config.yaml
mlp_ratio: 3
positions: "relative_bias"
beta1: 0.9
steps: 6100
lr_schedule: "cosine"
Rows from block 2, named by matrix and row number. Rows with one number belong to one attention dimension. Each number is 128 + 32 x the weight over its row's rms, rounded and kept within 0 to 255. All counts start at 0. Numbers have three digits each. After the name is the row's rms in percent of the matrix's.
# v: attention query, key and value (stacked) (model.blocks.2.attn.qkv.weight, 480x160, the v third), inputs 80-159
# proj: attention output (model.blocks.2.attn.proj.weight, 160x160, transposed), outputs 80-159
v.5 085:109085134039143149131177187161150133121121182156092126128067115156125141145109142116166107102134168165075069088116119170137097195068105142139161191115083121132118132104078172136122126168172123132143191155126151158137138177124135099162178205
proj.5 085:118122158156122208145093084123101159138121088068147181115122085159154080133128136114118150093081075109143131106109144149082151091174121129131077080142174123189133164158138122121082143120143159084192152056197094071111144105104091122169159132
v.6 104:162102139062131095106206100152128136086132113137125105105177153086149153114077159151103140125116143140061117109205141113123105168060126120155140101113143104092152104095172151044113106091141124191160196104164103175107124118137149131152121136
proj.6 106:088111137129133223120136142150093116079124091088140199131164111159132143163099106106118082186174099048152150061125154094187113132145050168148121122138166151129139117123102134150111094123112222141155120070098208100106102114167116154122115143
v.7 099:170088082111130069121136099145099116166123115124131152146118159081142085110178125120138163141188156161097172146116099138076122131160102104116094118039179097087173118167175121056115173089141118099146149174163155119106173088121144072057114085
proj.7 103:099140079171161167199134210108150148112145148166129178094159094156138220144143091083170086097123139132081114119115162117125099128110156084095128171150130146078142135098135141195090110145083155175162154102086212171168095135094147083128141172
v.8 088:106143135197089172129127194100112159121112128133174086116116078117132094173191082115163146148051097148159195137102093110162118100173122114121115148121088153152107103134083112190140140169105219121080068155100135132122059139168149154157134132
proj.8 090:146155100135151097085118079108137129154098148138083035122106123124137141118109143158153112080149126139090097174140116084091087067142130162107173084139137141170129086135128078112139175144111054150071114204129063143159114164097104167117119163
v.9 102:107104137131173094134094174091117145179099131154094108177090112159102100067113139081180109135120183175111156091054142130101139110187090176137150122075126147156106152174117127154096136168145158042116151147074170106094125137155113092136139154
proj.9 094:135115163154105123215121120098189137178172111126143154113133116140176113111139146102138186074098111176083088160156101135050118142144189021066062095169121134107090181115131139117104142148152071087115157134155088114139148131082136071127116104
v.10 101:079123136124197101113131173092171124153132116135050135091059112114113110152133098159139184127152152154128145118103111122070143139183063128116099155098165101136138155145143143135124136162108123071115184171147083075161124172085037102142108168
proj.10 102:150123142159138103144122131140157123152169187099125116097152103158135127113123108056155144041105141161075092117159160138044133135110157107063107162163127175119057156103168135093102079112154101088142152120057179115161126147088145106171151120
v.11 097:185153120168091108128169099109104087103175105105172169179221123082153130160079148132106103103140087079122144142214121114136128109069149082138129076167161137128144140113111107040163110074108125141118125116163145189128141090153171159140129079
proj.11 095:105186089114141122082121117153082100105119127114113117149141163106103148142132108161116110212158118070185163131105142139223114119098091155154175168106130109106208124115100134162137118106115137152082061080084158073135104155198129120051102130
v.12 075:128128141128086181139148173121166139107141170171164098093147078161098151187150111134130118131087103132082078139153135124114085121130133156063133184170104070165099105115079152201188135145113130182152111088106137136252128203077110134182150155
proj.12 074:177085114161132102065086072175131097114075089082108119135100136156125093117077137135061165081092130150147125137090158158099112122102162186207102071090169119155093100140171119071136168137150154089135114200147112176095153110151069193168125134
v.13 108:075136160136118148158100158115138167074099146129140093120120113149144131138109117106143075126052112144087134151156116096159114136128124124135137159136087146183034133098071096220112094167128197150133145147054102097138060133149169127201136153
proj.13 103:180145133109111108104105075138136136200160107085142078157106130131138071116146119141125207121109090131155146132137077125099112109165113155081135065142125114130135137162118135074142186121118041077106131181174056116128140108186119172082120104
v.14 117:206115101130072110131107055121139139172103105103196132130123117102126061169139090093176099174166143148146112137107113141097100091167125119102128128112138110156123095166124126110126112107101144116127091193131171123134172063116160115069117060
proj.14 115:088159078141122136153099195148150163149086144149090174145137100158129187127168133157161121089090087133142125222121130147123091115115193103155130138099168089111162136068130125122132208107087129151151126115152086159129112147095155103096127162
v.15 094:186151135122091147124118119110110126123167149082168122139124126082128064208128097111142080173179125158189134167120136172089141103171121129108108143131127101156156130168116111126135112118114135136146079204140147109123155130110195107100091094
proj.15 092:100160066171109085114053146143120173145152133182091186110094134159115182127187124134210133099091097140143136214110134128126118131108159119095165171118173122118173142082147108093186203119089111132149134129176113193138131112120149148116135142
v.16 104:124111155156093189108103124120040116166103137134113150116133129140103122116200165072156125109147067146104128094180117109130052138153131107162136119165146123121138121160155121151159165064162113166093140126115155132118133133066187109096120149
proj.16 100:108112132164134130123131137085078152094166128142189165182080135139126168178080113119126100138098120159171121146039107123129205149164110143090143099107089133118197115062113099164138140190117070101153055105185098122090191107122072171119156146
v.17 119:159167132124152131134171100105150149052136091127101154195059127160181133131082151147123092100083114129110122163108171079112123106153098144048124151174164113078123171115176148097111193108112080092100122128116174057157152080160115177086118148
proj.17 116:067113114101110126181129155120140167134108133155148159080110146128094131103176086102114062118162133125143178052136118167152161107148089096129128105123092104121133153112198193097113097112097137112153146132122133173166157243107145167185136124
v.18 095:050120123162104138112095175135106126163145188117109123144180052094103130121201114127153111117178104145134139054186070155136122150135142079154128081156136203138144115133166110131165077114152108138180109110154172170123143189113175116151143102
proj.18 093:141150127199147169081110062152105126102118091097164159137089169178100107130131202109143133153098104154134129172061176119111105172131130145144137114082133138085135134122102074176142162122163087164100082120125085073019133063173105132091104132
v.19 094:153110153152101096138167067136091105138103146105181105152112095103118146183041123226150113133145119071137105111066124105102098151188168127175098106182135145125093144165126125140109137157110137079097149104097079103113104133117092124179155145
proj.19 100:129157118128115130099125144192165164141108139111110098070075087157140110127147093087130114150084127192104148141121139132099112115077152153134179190100121053082159087090106136102127195148098120099098151118147119095104076101206112119156123169
v.20 099:105177085056138126115157168148132144080137162169121146152122088105106129137166139157110137194174156138145172142078113105160131184165068153124116151140102120140107197144172158155146073171078133102138132097152171148146118183201149110139119139
proj.20 103:134115156199143156157149107182163095125100146109139181140138155157146173116166112098161151073130117148140126095196181137095167112080175089114114148140135129115086098173179114092099142135144104102193176128081178209137078109129160164164143113
v.21 098:194098137171102124135122072130111085160144113111117142114150196138146072162127109091128161078126129185120108151157131110128054096109154130138140140103141094110140092130138149124142196071143075151064150161129121085115103083097135121080094102
proj.21 095:061152155065125141121118141127062134149132099107145177151119089118127148154145124122067093127086163126219154107099128047104237136137079129148121105180142163138148215096143145102139079185138103160122097113174114154156194173093151140139143161
v.22 107:109102122156142116116106135116159110131171146120033139135177155127170138120179119102044163106164130171142145114162136120072082053099154099120126147106177093102150096117131164078174216109161124106115131160159137202131114134099116166067110145
proj.22 117:061149130106095191151096136116117113126143058109206147112132128161104138143118108090112125116126133100142121101084137099153187188204128123094118097160148193108135205135157165156138052140146104178187117102130132145151174176104136081149138139
v.23 089:110145146167096183140134111084107074186091156142192106154104068081082130157184123135145118145177122130150125030153132127133117128156135123130130099175081172124108095210129106163116102102177099103130121142088121078101137144105113129102174107
proj.23 099:183089161146122142042132156166111148137110148124089113136132119132127132148104127143117135144112160162087079173118119137119083138101142146143160142086111061143165066075098142124123177179122190152083140142126098106045102023172109109144133112
v.24 079:072102125080101113112170119129142123163120167195110138193197145055172126150094148166080111165197165111131123105074131141107088138168185110141144087164117150123133109115157162082179111167141116065096157110168164171148126170143051169160113128
proj.24 081:125150110135127155148097103133197180118149138108157141064136106161110164091152173109134077125128141139159180033172139089176151133147185133074197216134137123101127169139152123117152129112104113094126147133141168143104079132121131105155104161
v.25 082:113124191203140142095110095154065103130170077118174071121139172116114137156142115136156114098190107131136143136132087154054111099124192105142121118154122108092175044160069176112173161102165094100106090156097150163114144135157118128124109162
proj.25 086:108163113073046158134075144125128210134122104116133176172071115160134138101098136100094121143104131068136132104106133073129153182150099179114160098121141128077197192061098134160139157088113162166147124081171109043114147093125118102099113156
v.26 100:151097175196059140114110103145097096183136170105180039139179111076113147165108101149158118135170139143115096114138074174098085145092131115142132102133092123097176059126104166137114110104153137077092095170105113120132116133108076141118131085
proj.26 107:125150121075096134067078143139124181118122101114097133126084101144145113144103166111115146163099138104147127182105124065099104171151113176151172129113164127100163159116056106126125178122123154182129127092167104047079150072169098072124112186
v.27 111:108130127130124135115115124136119127129106099135159149137055143146086096139115160195158151103134094074148107101089114095139089198170130114114093102141127140108139112175145076168157123143166106157131152102130118114086172139139154073152155179
proj.27 110:153144143160105163111147097163118138113109140119111122139105103130148119178148066095085104135127121198142109120100116151083152087113131121098206123140112083138144093068141134136120181098105071061120112155128079078090097104151100174112129123
v.28 103:101153147187120185104071137145076155139127071084179104061105123148044110108211132138190147102138121132144139144198096101144150155128112120139094119129123171107152097196096106151174036095111102181125058093122164121085170144144186055128084155
proj.28 109:155115123126112094118147117147089146111109166153104145216081126116160107122109107128148148145087107119130082171059146132057129157116098147130151073128120093115133116061106081172103197094153118125139142144125071059034152082141100123072134145
v.29 112:167114118081151108138174095112173144087142101097108130193098168145198156115016132182090088119083163083168116154094187121097142148147135147096132140130165075125132129098099128085103163173115088118102137135120133118140107087129067162138152137
proj.29 112:104144095105133151164127170133204123142126151130149103063171116099102076116170101132131092126154139136103179063198155168173110088128110116133137181150132116107127158160167174103112076072100157107103173134110190158190104212127186099159091117
v.30 120:165092148133112108162116105112139115121135093111072131129125162133176176102130153045091090112113125157118116089143160166111132095093169124142156140099142079140136089084093145082154218112182114103110126189094098121108125085082084150080121147
proj.30 124:102121103078147115106137141049119136180169094145171083161150121087106107138078135153139123150131159086116137149120088090217097126180112141106106108116139164159156162139115115147119079151118147178086082135145132127159178139097120080084132068
v.31 113:094140129086189133121158142154151176077168152126107119172190106109192092116117154142080119160145143096150140157106119157043134098136157124091146105144123126144107147103148164092167095163112123105155135120180150166218132135168049174157134105
proj.31 112:105135090137108174195085118121198121109122097096153175062170140158067192080135171106105124091140118094120147031149152140212122152140140141113106134149139170076118189136158162147109092077117134120096141107109184150145082196077167104115081147
v.32 090:177087158173115176114144113135148121105153169103166134150115111118095125113072114162098133145109120094112196065043124156068132119128133089134132074157129075133113151115147168122105170114139150139085147130120125161055102076150062154159180091
proj.32 090:154149124056103089101126117090161139139147088126138120122181184159154088092128145095168148142084134145109134150200136123097112127092152157154137127114134111130195127080090146150123145085084091154151105171137197022132173067115152141072113139
v.33 104:084122105132093163079108197185124168171101111111171132082161075155150161165200080117130154159130158150081115131143086143167097159112181149091131127131079172138105108121093116152128081196112135135178067089153165183190106073117134077103129114
proj.33 101:155143181207166082071089081138068059101119134114139164084113148094117127082103170113151128100135066082150134071138135135079142148139083084175106122130106130133135144194128104130122143083165125116115191160078104090100120162198140108131099152
v.34 103:108118137123132166111135134142177119177141124097159149088150094105128122145128051140133133074090157101111137169141087100099087149100128075075123081133139173123109111088109152120085088158145185145112095078165153184144106046098140103147158102
proj.34 109:137188168124104052086112114119097122071121104097107194098146138137135112044162202122113148153158099127117160073189124158134164114095117122127168130141148136080152203132137108102125173033140073124160114118097140043140161115117156140102116154
v.35 090:111124078132140127140096169137158140156066118104104142101175154121126088144094115097125096123120142093156160110207147082139109168119189131117148109092127179148123101113063133104084137118112127166154097093115120106163145116129169101117127120
proj.35 077:124166175188144138090173118180099083088115122070142120119103094086145097136138131171102200063153131152110107121118115136122141064081078105147094136168132123125115099130124133153166127104185125109124146175172128140168102147082132124184118176
v.36 118:096170155139155100142153106068101144114129101125043092080156140132139138145094135211145090165114104116118178142179164146122181088069089109150107141142194129112146127134112112109137150087110113148125113136063154068153108141135170185137161135
proj.36 124:120158096093065168143134160151151195118152152138134077135102126137118110191195098107150092161126153156136119164107134184141136131146184172131189160098110097162149148131117148127122114135144118071142079091147104137107118101117125109148136138
v.37 096:099120124066109079130164098144123125101148121131143102110140128134137151082115164123147103091102163180064060192128065132099128142096129149102125175099093123070159140138141147090205101133123103131156131192180119171130180180114164126144084173
proj.37 083:098134125127127086141122140115119123135140118110067175132121115148088147144125121133097133142171139101135123154104140137194104141113096109088183131123122177120015075147183126094088074123177152084127102068108094126201071173132096097139151108
v.38 107:079209132120163100141113169109054155097124121111103093072177159107159142139102160158114080125154153151100130105192158176151144095087122150126129168122140158130154133117104137110166109139114098168094010121084146092182104199107158158126103170
proj.38 105:101095075114125163141142137162191158097123135134151095168055086126103153175127111121145116149126136122091104146087128105106135143135117142106155150134146111153136126170172095130144103146149190053181119120164085184112122123112123109210121133
v.39 098:142095166094145078186150117127054123056109172144113116185093168115128099119087177086172121133061115149142092098083125101115133109163087119118111156138132074134144121148142180104147151118118136147081126158093082118110198221151136132172061142
proj.39 100:155120072094079170109177118101191136176181088157118093168132113124108149140073095171066096135142192097123098130084157091177135139113190171088160124127127116161059093094123098103114103173110113136132135141157119138170125111080057155103181114
v.40 110:139139125189155086129134139130111077031170106112183144118088146124105160143107156150097162098140128112096109108103092164139194124124140144107111152153133076137142160106110118153140103165132168117127137105116128069173165157150074093135103199
proj.40 104:161068131078117186161139070180116153173091140114115102120121173132108147151094125124139078150140125073181124155073141124124076178171152111096143056082103128164136125111113168123119141118124125113133123072149123166062153050139117097133103118
v.41 085:037221151110132106124206074146141137099128080131155121083096112067137127092158113130138154111174128139108063117116087088114161158149133104135108121134115163076117148153133084136153090166126113163181114106154119157154115154077141067151109145
proj.41 083:127120110074109119119077090086086121175178140116088175149102136125111159059048130146119076154124113120145146135138153101136112108150074108052170126118131150145049165136156148096075166079139183115102131109120146122193141121150096136080118092
v.42 103:153108162176150137122152177084121058078200132122173120112128101142121170169092112175074184110113111126104116106081125151137113139118115117161110138191177087120129127079055169139129124170125207135065124122124155131131145114122072110163136155
proj.42 105:117175127124072125114125079178165131118147148131094086106137200151107154131145137113175124170177131112132168149149126145115112133148207158088136123092138167105171166131105085138116184090100092159142098112114176095111145025125159093064111109
v.43 097:110156115174148116111132134121149076145147143092135150123132161108143082111145122164134175095141156072122139156148096135146207138123123169095125078066124149130120156109124078161095051110137091144204131088193102124129191137163121092080124113
proj.43 098:132126183085163165170119128123111134128157148103092166126092096094157107105116132130139115092133078178104142112129085087135097105146112086140123107145115159153170123128135179087131174145133147107101085107133127151097141099129186131250090145
v.44 100:117153111145076141087127190114144128135125067108154153088168072162142127163171071186105156102172132162087134138162084144152147131086129143099135130149113142096115170098115093145125109132109128137200123102124192104187121070122131113078128135
proj.44 107:083155189172149126163074130176075122130128165083120139093139145111126130092182109109181102127147072118145183158141079136105119132156116105172135112112108134163178141182118151152117141107160142076105104093139122151087143139200172119153106158
v.45 082:118141157122129137096160125091123133103175169171105095193077094110138108138128116152160110125052079196119112155138160106111140098146077116140126131151172098120093102155112050136171151106038156109108130141142114140115107088106141143130163157
proj.45 087:134131101086147110125136109077126175166168136160131153145165194173113137159129124132144115160121084187139161134135137144146113144149244151107126116116123101126099150129185135106055139119117079127123128116092135127105197136154137156057167073
v.46 113:146146140098065183101121141137136120093125099121153060201085115163123085090140130111142128152157115173147194147123095113181137090107065153148172117160094131097103103147224110108176162103125088056104139141121143121114140118159155136131108131
proj.46 114:062139128159176117146075149120118135142105120158126172134174104099107185099135083140153098147127115076152109170115125131119105122181101131198095084145090150167153108147103120198104083183121185138123173143117155124128105172164152123125105139
v.47 097:126174074119063157112105202153156144127127066144167141126162065187121188148215104108091154139183164161082108119156099130210111130156146179132148150135092131113109150140136120167149123146123139101178116117099158098134075062098135084091132113
proj.47 104:079107156190202121134076123141076090156085158114162127128106148104140160100149118115163096096147068089178174133096107120067123134196083082140062096124110147156124121188146107174118130138144142111107144142100064174102125197197119119141119143
v.48 088:108142145162135131117133098138163087038093119164139159166107137084115168130155111152127163136149099121139171136153069132166144123126099104136099120164067113161063148166111081170113141115114120150147184044163115129123114151135171107129140180
proj.48 081:079155154092070110092177135183086146149151103068140089149171103153126126125121131111116074111149168117145167158121120125139114109076143150094127133124148134090171115118097180087163180113120072137099054097119157134091086111140095162080181111
v.49 088:110126132084097108130125115062074110111074097158134172169139151154146122139121144103128113124081080062187164128170122123068117137093119132131115091143194223111121149124083154092129139092137126132148137099120133156115050113125187086173100133
proj.49 086:124057139155207195170126146142122140089140163131141186062092117173118155146106111136118134135135110216119127122165136156164106076116147092108095158104106066117137124145102074133097147160101146147137135197128166115133195151108164091135107140
v.50 108:126103097103023154164118137145117118119158081096125137113151138126135068162168127074125196173179156112123175129135113084147133114120096095124140135178186103112169169083081136121130086103130133094162174146148128102157127129107087072132144160
proj.50 121:104118149174168106141163157120130144163121100162124129109131173165113115063106143155161094089125148110129079104154148182149094192175167139114120134113085132167100107157143142148095119174107139142167121102035090111117134179167109164150117105
v.51 104:117095134049125153157125173119081160073157131140121159108142111075141083204151169114155137169105177141127109123164128112116123136139125105118128184102176071151171168142056160096192107176138113134128086225171119119127149125083126128127107150
proj.51 106:108147129184121126170140117126144079121129097124164148092093152179121148077143168094095092139169136118146146148101173183207195157150117117129127088157096131116137120137133057196121108130128110135158186152079120050191192164141134096115132172
v.52 117:130166110112063147121152093123156133187131108104182154117098136121129063101150160115118161121188121074126159091130149130143148149145110110118131104178132158092209118105175071122139068104147109075142185133147120092176160124116100119078145099
proj.52 116:095092137133162129129111145112100188151104128150081139144150156132098150135101132152135087141121168124124087080144086144108100154156174158173179119083043118175096081158094154083127130194148185130136071088091095132110071113152076157176096139
v.53 100:080100158088089152110105176121105088160091103108144140123129086106125107127162131115151172094060147113150179116132114115145150106142009119141130085172074178099086159124124167152164076088159194127088175098146088107149107171127203072142098138
proj.53 089:150144111164151123135104178116106138104101137115167074128109099121123182093117151163116100152131090178087135211144093164112094096145182141081140145091122089139160140158113082107134148222125089072048068173116142095141146157107129109130147144
v.54 105:085098144128124144123131080107135144188137091104120116138147139121143127147030091167128158083083160107134088145103163084165167129088137149123121160130135178104139134066146119129138107107150147165089108164161161182092065114154136111057151083
proj.54 105:129102114106176208123059158073123113130111147160076150154153058110116135151125157103106173126134103152129177074132119068108093086126123144104150130090158143116144124193048117060086166124078125095150103102140126094121095068130094132115107117
v.55 096:105110139122119178143106138142098138109135113110087135113146156108115092207074131119135127088119135131128065122122195096189083116139143155137115183088175118110120133145118168101176119168178162193127098216160138149083148133104070114089111153
proj.55 087:130173079136115146156070032129158096169120122098118099152127122141132137078119146125090171143186076085153142119116136141135162148172090129112126112140112127073138123148126099167103056110066125128202197122108099112156125113151142114097107118
v.56 102:115112141158161076124169117125139119217126129089135069115154113154148148080073081141129073128103148062150126098063189120111186128092132163158137084144127186140139121072152097133097094060117166123108193117112166175132125122137121142117153081
proj.56 101:157102137131163169091091130108121116081060138146090129155158109047133112170138126156128192113101109164052170095139074091103070058134110122129134137111126133086092108161090108085086171130141138105074104110188141140077143119131151111132047122
v.57 092:125108117111126164156110118133187073073157151195108094088088140115130134119160162131121146162172129166101171084146106093123173069123135132124166148073099076166132151135093112133134157156104089115106103144119135148121119171116147166144174182
proj.57 093:150126156155063095116151127096155144185148094105135152173141134164152157138077106115128089094054182111129082143065137156097101150162121141109138091195141139146049129109122180134108139102127046098108086046142077043095123093130099144130146119
v.58 104:120186121085087104130105146081116125174090145079152186116117137113104102147117176136158139046102129151134123117108116127141115160177100102057163156179093156099126143144172159144128099134170138176123109120162098035140142108098152097121148118
proj.58 096:149135095123094089129073121133101152075110130161164133161086148126087166136132211113069085202156146126174100154140153136106157143130161155142139159089081113176160109129094117107208092157121151134121133164084127117179064088072100178149138135
v.59 113:108148147144133130110145109104116126115086137116189175152137119128139148120132126199096107169113103021150135142172119143115172156117111115131090079157165190136141162101116055154078129092111104096144144088154147134121053140187148125152118138
proj.59 122:099066142125188178085157168130084124076141129186101145101135126142097107120151129104143157128159170192112167074144118107151125077061161136158193138100116114116160093160094096079146162137134141157101113151114164145135163100108123142133141166
v.60 103:172159122184136091129156103122161119143129150100168092128125097137121141078125085167131119114123133086101160148118077138128150125174085119103143081180094128146124120130147067178052090100072140073157185086082112116166149109146183155131181056
proj.60 098:126103143102121125061139174131061171107108131187131128172134124120117115142153165137136116115103194112119118127150113102076071122078174179152139165100130144150134132126088156074169180156196192111082082068156112166115079122116117181155165126
v.61 080:200101087072112116128125167089182173138176169198140165136134103148155114098143124079088106142100139144140153142148133165095119155113167110152129153111148090135149121092108148096100157134145144063097113162173111212170110103108149144176157093
proj.61 080:099125143190151067175165167114189165110160123116157173114144176127139146099128146104220119155102121152116121128137097101158164128141157102163113099110112147202126136104179107182127131136140115111127122177119157065143171166100134088176133138
v.62 109:084137128113118151137107107182155070085127131123155153121071154110099103156154141088146130220171084076179136108133077114169158136138102119151131070170081153138110135150139077179116097106103133095170195100123112128151139206157166111174110162
proj.62 105:157116148170119114084193147119101162157178148121124047152183165109147164079088115181130097089148161133097127159120111169124046101121151139137114089112112095137106074116125162106158151176142089115041036104102088145096171140149127178130154099
v.63 075:084130142080056155117118162105102130109070097206137199107099129140119091129201192087101144106109129121147140148209099163143098112104128129138140078095169209131122117147123162079152181121174112116136151146117107115137044129129173114117083139
proj.63 073:100097106156172149193153116131145164144154183124146170079118127142129230119107110122116111167165083182163143112144081170128162152140169093101067139125074080118120160107112134130157151150109131128175072153084148127126201175129109113177127144
v.64 115:129154095109127095157066112148157133136102142151150176118066143137110142080194151096123100155147164181132118151120125129146145113124162178129123119101073078163110126149100110209143161193105129110120174128112117091121125139086144087121154158
proj.64 116:125125143158157171102171130126098108187138106105110087141124155099153108097085110169130159093126123061119135138108134132100142113151120099086035112166153181119093046127187110101136099136146129185113129164110154161172174127100122157101094094
v.65 100:149130130130137110150161132110089108118139092110133155144193094129180127091042108144112168097137103110154157108145121165084117194127098121143110115192146140096164191094148175066132087103165123126109147129136143161162125167154126127161128090
proj.65 090:111095094097150098219119119155188119086088134154090125128104144120104124130198124129185098128171127187135118128103131153188071117122143136166157173033098030142140093125132130144112182131087118112111150120102122113126119113143083140086124168
v.66 088:150105145117123168094154130117128178118129107122108039127128126183137114129122157141150127080075097057123136208140137161133062136134128125102118149128163147104120124075140165147117163087135127144113042088137132130136170114130136160136093090
proj.66 086:115138147106110162110046144097153133055125152132141170124156110144128155158158160129092137113151127187128141080179090108148118150098097141180196118142100118096156166157037119132107097127170170109115109140153077065139121134142109120115140135
v.67 088:125105149176196169165096141131108079106181110132097204184226095112121184120100127135100141151174162150143125081143111156142133133111150134138140085143141129152123145175135117075140084149151114089132165120112187152126103134126113132160179139
proj.67 075:123111085085081140179180073145124139138168132111150093109115089137120082101206085117202150144092155180158115161109155161114108107099192117177091161096114054149127154102141115167118151099108115098115125118135163167120107145073097164107135126
v.68 109:092094145137164189105130131146073083183149122100137123128158146110091123064101155151098149102146178125172172023152136117162080128146153098133106101133151168081143169188112139100151128076132148110116144102123137124067091111126128121100156139
proj.68 102:157129142121053113129160112099185150097147114089169084169114063116157131166080065118123126179087105166110128173141147127054148102124131140108173159110136094136108160077165102153107135116063074097149128117087121096159162116143154129151122133
v.69 092:171082133108117169161077164112138112110126130135122167152171054152130151171096091115152122152095139153087157174166067096097101079121128163117153145082109116189119094078131124125086125156105132123154107134117241138131116125124143146117136132
proj.69 099:056138120189148128104127102120075126129151134126104165078138118151107121050185184127130138105162157093136162120102097140124104109114154126123079128109124142092131147128089152116154141163132166154112101084234174130127118176054135132143145175
v.70 097:070056133125137155106117128129143152134137152104089136110086161097117127146169109114088087116100136139088149112159113090142106097155154135132145127102137092128111080098124121159095113119118174129115122125132169155094088099071141130084094162
proj.70 093:115144156138094142018145113081091114111149143108194095144174112176120149144086170102104115197136194079102176153130098120095123118119114104095117087156129159113131208140139123125136152145135141130155105104163138113147138111129141105203157138
v.71 087:192124102113080120149126069079142160172196096132106119155105100176130148147120128099170103123070152144159108180136128081082080127138110173080158167162093157128105120124172139169156143151142098136109093144104161078153132143112165165131120086
proj.71 091:078118119115190182162127179124078103115101175129125184136172115109144126105171150185124124103204065132141128139122090136165153123152150122114096152092134101158141070144107150104147102138114162138097106117124131179119108164111100127160118114
v.72 118:120142137164133033114183153133131110082107163181130151120129153107161173151127110149124127141122110106037098156108121186085128135124191132134124172114140045129146124088135131146109103111115121116115145167165108144132165104065054081129138145
proj.72 100:145135169080078138083093086126156135114127114139171092126077174150070117142131194041114106158088156132172144104143133078140076140111097100172121055127151165127150122129129129147133171150218139145113126122137091111090156090177144083142120142
v.73 107:136144124110123111128138120128186101065121120124109129129034131157100145104164184119132083154090124127143122176088104168157110100121113147102135156115105081146129117139111062194123214126114076092084090118089143098070139091148143155131099170
proj.73 090:112114154148140198088108168088078149184114107155162162096151146124141107126111131120097187096147148087129128090153114123123127130114109127098084113215170172128154107149090154090110086143205178177140151146105093137164140145090121131133165058
v.74 092:088164082112159122125101125170107203155152118157181168113110105128146160076216134084110102182164158154157086157057183109155148136133186162129112133076137133175099113128140118170177115197118136104126101125131158149115139146084125092170145149
proj.74 097:144140183191141140084139082121106057137120097105112083113091171082147102108100128145187144071098088106092139111140130140075133089168094079125083110163099141101126087142169124148125129121155123164083152130087160156143136143148147164123069093
v.75 105:105159111088107183101125108194195126110150108098117069102166120132108112110170145092086087149187134101153092147123104152223115109098176147156153087094085167163156082107141086099126096145097105154128104071131148168115117110156149122142123145
proj.75 112:142111137149132196103044108104110131076109160129132187137154118169165187130133160116137173068105141137117129080176137134042123164141123122086133151221149165068132141190141152144121119130144099166145116130098151127127113140118169130154115092
v.76 101:119072147141139138152101145108082149123143125127109203148159096093207153203044088152142192108094118120122129100137129110034127136146117113121134184122155142119140141084117195087126106123150169141128130170155170139123075154150085155123136072
proj.76 101:123136096148151075144157120143144115100124114127135064109097133115085120100211154110152083184154126187156129164068119174209121127078137150191140113042074055140138146115086116160124179125104117098104132064179130115118131117141123122146152180
v.77 110:121099118133159107065194141184139145130143180150161117122157140138147158116140130108097084142161126107115082177068144185177120145080238172145116105108131122145117099107160119130139102122092124146127129120187120168123128085090094078122174134
proj.77 114:154145180142101146098072046120153074064117153131174154146092165140114157115135180079169175104090153164088150099179121146035099109111106072123108130208102157099147119160169130169117161155185111138102126147088129121107129142178176101169072099
v.78 095:108094125132156194082124081207139136150161142066118050092141138130088137124136147111121093118126138131171119146123139133198092096075166137127155123087135160143128064140160123124143179110119141127125069095131132172091101100147149143125122105
proj.78 097:140186166164110162061071093109123109099156154122158133133153111123186186119144158105137207119098149142069120136182101143038149100129121112080107160189102138094121155164111142146129098134134104139136126115122118086167114161135176136188092122
v.79 101:148080153148102116103138142174115149171130146126176119132113228092119112111164134129141155120100111111118134135098131149107100125151165132163114107077134068099123147118169174157153115092121085142146157122149088106118165138071097095121129093
proj.79 103:110188179129083109068165154093178101162097169139142062155124149110136102189099137128091091167100152135133164134170117066135153117101089107118120072134110185124093110111137066154096161125138167105070090127127038094131127096185157113098095093
v.80 119:089123147166088171154140134104058127117121178155118108065141126122180152157110083168127096145091129180083128138199099127144112090084146130078087127135095152159088070136069091148094080163128164174123098166077169186145100133127145126092100066
proj.80 128:104132098081129103170153142099141137108137144130086145137096138106157121114171118155217110109140081150121104145091168158190115092165144112137122171118123059154210138113174112115143120098065114061137147125157095110095161099085105096101167186
v.81 109:127070144148086138108086117165096073182119156111140142080152125114081114127118105087121126135123148154088028074151140167125076150125103150117151124153061139091150088153119180101165146120144126206097142119123122127123158191154122083086129157
proj.81 112:150152145125137111112121093114101075129070151112089143221147120138144163155111135154139088149110110137149146168145143077108185105130059076146120122177149129160152100138119082203077109135162173079130165131096065074148081028113130153097143100
v.82 085:045170154107120176148142149097098130075124071117064082138129115161136104143090135148122137094158129190082116132175141099164152065128099113097153106161188098084140171146102161100155155123106135146142080126085147156160101102131162137112045133
proj.82 088:197169141063129164162131105077110149151140156076166126141115143182130145114117048134155145130125138125111126125134146189100154160153122113101110135097140129160061184126126184127060073151148140043123194047142057133144133119183158145126181068
v.83 108:133138091138096135140127140093141168050156095098124140110165090149127168177115158172050162142144119139121158109159141122155168140122143112101082140123180086154143131106104063123127138134104127133141114147143182128097087086112061127160112152
proj.83 110:111115150082109120150158091137131171152167165135152173096104128136122115118162076124173090132134167130139089080088103174180133150108150140119217134101075130138131142119139152090090116134092150085131114112147146172147199172116185080153125152
v.84 098:080155146159069175151219125087044135124141148134122072076132144142178130154102110188140092132118139187104099154187167147145143084112125108088079085185164127122101080113092119122126122143138179179127102134063138154135130101129120136120091086
proj.84 111:109143096092130094186117130114160146110177164120100160127103140139121116127146104161220103125140083169116112167109125176186134108174158139106146192067123085144166165104177086105154120118081157068115131121178086142111158131132136114100170160